python train.py --arch="unet" --model="segmentation model" --dataset="flat shapes of many kinds, plain or patterned, on busy backdrops" --train_examples=195000 --image_size=48 --crop_scale_min=1 --horizontal_flip=false --translate=0.12 --color_jitter=0.1 --num_classes=21 --norm="batchnorm" --activation="silu" --pixel_unshuffle=2 --widths=[64, 128, 128] --blocks_per_level=1 --block="sep" --attention=false --upsampling="pixel_shuffle" --init="kaiming_normal" --residual_init="none" --optimizer="nadamw" --lr=0.0049 --beta1=0.9 --beta2=0.98 --eps=1e-10 --grad_clip=5.0 --sam_rho=0.05 --steps=7500 --batch_size=128 --epochs=4.9 --lr_schedule="cosine" --final_lr_fraction=0.1 --warmup_steps=220 --weight_decay=0.07
Rows from block 2 of a small segmentation model, named by matrix and row number. Rows with one number belong to one channel. Each number is 128 + 24 x the weight over its row's rms, rounded and kept within 0 to 255. All counts start at 0. Numbers have three digits each.
After each channel's rows are labels from the 100 images, of 14976, where the channel reaches its highest value: "top examples" is what is common among them. Only what is clearly more common there than usual is listed. The data: flat shapes of many kinds, plain or patterned, on busy backdrops. In brackets: how many of the 100.
# convs1: first pointwise conv (model.mid.0.convs.1.weight, 128x128x1x1), inputs 0-63
# convs3: second pointwise conv (model.mid.0.convs.3.weight, 128x128x1x1, transposed), outputs 0-63

convs1.40:140118141104138158106113146124152133108098128142135133076123169145118144163133120147126135122118106147104151136146079140148157137149141101151137113104108132106110148100140139143125104111139130
convs3.40:108097071108118124152133129124153137093131098134131109168140085112161078098128086088120137102098154138066112147141133097119071098134122134088144137129112099105128117171133127156138109154092116
top examples: black shape (46); its colour: black (27)

convs1.52:145169098139096079121124109166151139110139116123137128089182086124130151116116197141113125151115130141135133144117128103146181116156128099153124136111131133089121144178145148134141116114121189
convs3.52:134145089091103162131131154133115081079132105158084107156139129134130112111083117088084122101138172126109104171162149117076064080100135146123161114150121125105107100121124103106099140152071117
top examples: count: one (46)

convs1.9:092156098139137134145086113146145127113102111131129106105159119140144109116104189113098102180117116124152147089105118107174131136112202118146097168159152123144092099160105136125176106100136140
convs3.9:160138118110114157119120127129114090118155111159078102120149148129090086116090108132093110087167110128111083156140138129089088110131141158097121129111095140125101121132090109114110123126150086
top examples: largest shape: circle (27)

convs1.48:117112130142175132153138135093169143165146121118091105144108118130127121117122126100152111141121186120103086147162120156109085086184082121097158098140100143185168144140161110085134169132094103
convs3.48:122097143149101133123177119178129157144122147094134137164103117133134132106113140131142164136087108105151145141109084140144154140104109111157110132114162140155146144104170155115116140102109141
top examples: white shape (63); its colour: white (39)

convs1.37:147124116151156155127089160140145112148120106134089169126145064114111067117123138161121147134101131112135082110138106115165140096191123106118147083119146071148152148171150140168124104118113129
convs3.37:081101088127073122174170145122132144095116106121150102146100076127130115105117096105105159101078170120094120116147103147149112111063103120142139103128125144150155119143124105145111126087100120
top examples: hexagon (37); largest shape: hexagon (32)

convs1.121:144137120130107134121153143142117114100122144118164067114144089140113119119104126134124107169171105107143104101134152119128165134112137150129126141158158095107125125141139085170140122132137152
convs3.121:156142132134160125137121099166128153141152114110157167121135094102164117125139157136142159147144127145150127164096162134162113129149113155141111160188103085110120141115167146127113128153132057
top examples: white shape (80); its colour: white (64)

convs1.12:152101156151142140128218132099151138163157132110090109160098134086123142128113101109144139136134177136092085154140119174083098110133095128091151111134116128157170137144141100107146169156080143
convs3.12:144124117109129159164088148099104096081139130167097103095162131130100105161137128109118110133161137142112096107151161110094093122134157139115133128129097136109101115123091119125116104160155088
top examples: count: five (43)

convs1.39:134128144112127122104118149116136139096110140129146121084144169133125128151092120133128148114134082170107174132142082121144137138149134121157141097098098122093112137109144142141116122103163135
convs3.39:087092079110117127147135130113145147125126102144116122156131086108166067097148090105104136101109135157064113146107131110115080095132135138077133147124115093113147118179120125152134099165102101
top examples: black shape (50); brown shape (45); its colour: black (30)

convs1.32:092158121116127125114106139111112172147092101112128130139129135168115103110127107112109144120089136157129133156107100116136139108130172118141106101137140148167131099144068129099168129087137074
convs3.32:156135132153131144151108118159137155110132113161119132133123111147114095129105147129136167139140113167136109136152138106115103143128135100165063166110093111160127134118115167157134115100165062
top examples: white shape (50); its colour: white (34)

convs1.0:134136136108116143124137139106133136115136146110128118127154106120121110093130086092086105155138102097127068116137192123101144107135133147105110131143170120104137118152146104120108153140111129
convs3.0:135152093111109159113125140088148072095127111135084087131130177150090134141102089105107094116119139127093108113165124125081117117133145114090148093088147167128135104134096080123127130115105165
top examples: white shape (89); its colour: white (60)

convs1.16:106107152057104178103089168100094172130102086136158153120121140158137150150145109089146151126111112109103134125129129123136100124139151127091096101112076116168155120125145120153136108150163131
convs3.16:135172157175138090116111090173129145147130130134155157082108138160147131140133180152141157127138129140173154134123144150156175149157151104196085140150130137173111145117149154133141120103163132
top examples: flower (38)

convs1.115:139151118126134155114109143129128104130057132133164121111142141199158105092131103146090105087090149111116112121087102144137126123157136127127145078103126158101161155122112107135108133125141092
convs3.115:125114169135145160151121148145144123120163160096087119116168112125114131134117146149171126187165110136170144113154127113120139145141106157144068163108137113133125139083144139118154137081158091
top examples: its colour: grey (35)

convs1.114:106131134117173121184147139161161135089173104148140142133143113117124155087135139103111120125156126113109142136143118141129157156192140071105108131122126166139149131100136148164125147139114113
convs3.114:155099104149138140134070118114117117103149086125135115093141139134117110197164137104129125131101122157117115127105124126122145145174173131112140112097109132148109087130134102112120108169138144
top examples: white shape (44); its colour: white (35)

convs1.49:123134116121114130110138140116143153101111117109106144111130125125117118151140119135123105080073121132131128134111115111136189100123171107159110109110126117110116137138124147140124133123137076
convs3.49:088132116130100133102144134088161102143098123083098130117107140096121156169130109133116096121129143070142138130153149157132145113119108118106165127162191148122119115128133058103136137164080183
top examples: white shape (60); its colour: white (33)

convs1.122:143138144117173097130126158121137136113149114093119129111093119092115099129108128152097173136121155139150094090132161135154140121131112101116103142112158117118104103166096137093158120068115131
convs3.122:105105165152105130113129099143135175173067136136122160116081141102128111145126138179118151089119101136111131133045118132131149150095143102153109150110156119176119126121117163126109121144121120
top examples: its colour: grey (26)

convs1.13:093103129111103155082138177132152121120111092135148140109136135151165151161095139131133158134129119165101150116124101150130122142129135101121160103086097111106115105106164111144125123147145165
convs3.13:146189143161119099090120132161129107129158109125140163094129152136119167156105152131123124119142127112190138161146175133126139119164155125174138117189163151150130134138154096143113136133150158
top examples: brown shape (54); its colour: brown (45); count: one (43)

convs1.2:124117135100140116152139135097137145087146151138150068160110109132109137088132116101140101134142132142094082140111134145118118104151125129097098146154132130130156146150141106111125149130076127
convs3.2:105112133111118135127116164031095095128135121131124127102146153106096134161140122148111091131141136125091117109132112139125142125119160159100148089122119160140151096159076100122137122163131130
top examples: white shape (72); its colour: white (66)

convs1.21:135166146135099136153158135119120122112130144105144120129118101110069142126114094115153127136168119113121088105186143135119117139117125177085102131142140103141109135137149062127098141161126155
convs3.21:101113146129136110140142091130100180174102130108165160133108085133188131100168180149157166135123134134127141137080128171179148148123126146155110134147135116129141145113159167109111118134124099
top examples: white shape (83); its colour: white (53)

convs1.4:127112162090129117100127149121116143093114146112185110091157148143138135138069090116125125107123084155064149126138105139080128139147138158120123144143098123106122139090149110131127139129171128
convs3.4:135151174153132096133108120146128156152133160115167164093118107115140144139152184157168145173145109120189151131137152127155168139126128125190094143172128129156116146118146155138126131113207098
top examples: white shape (46)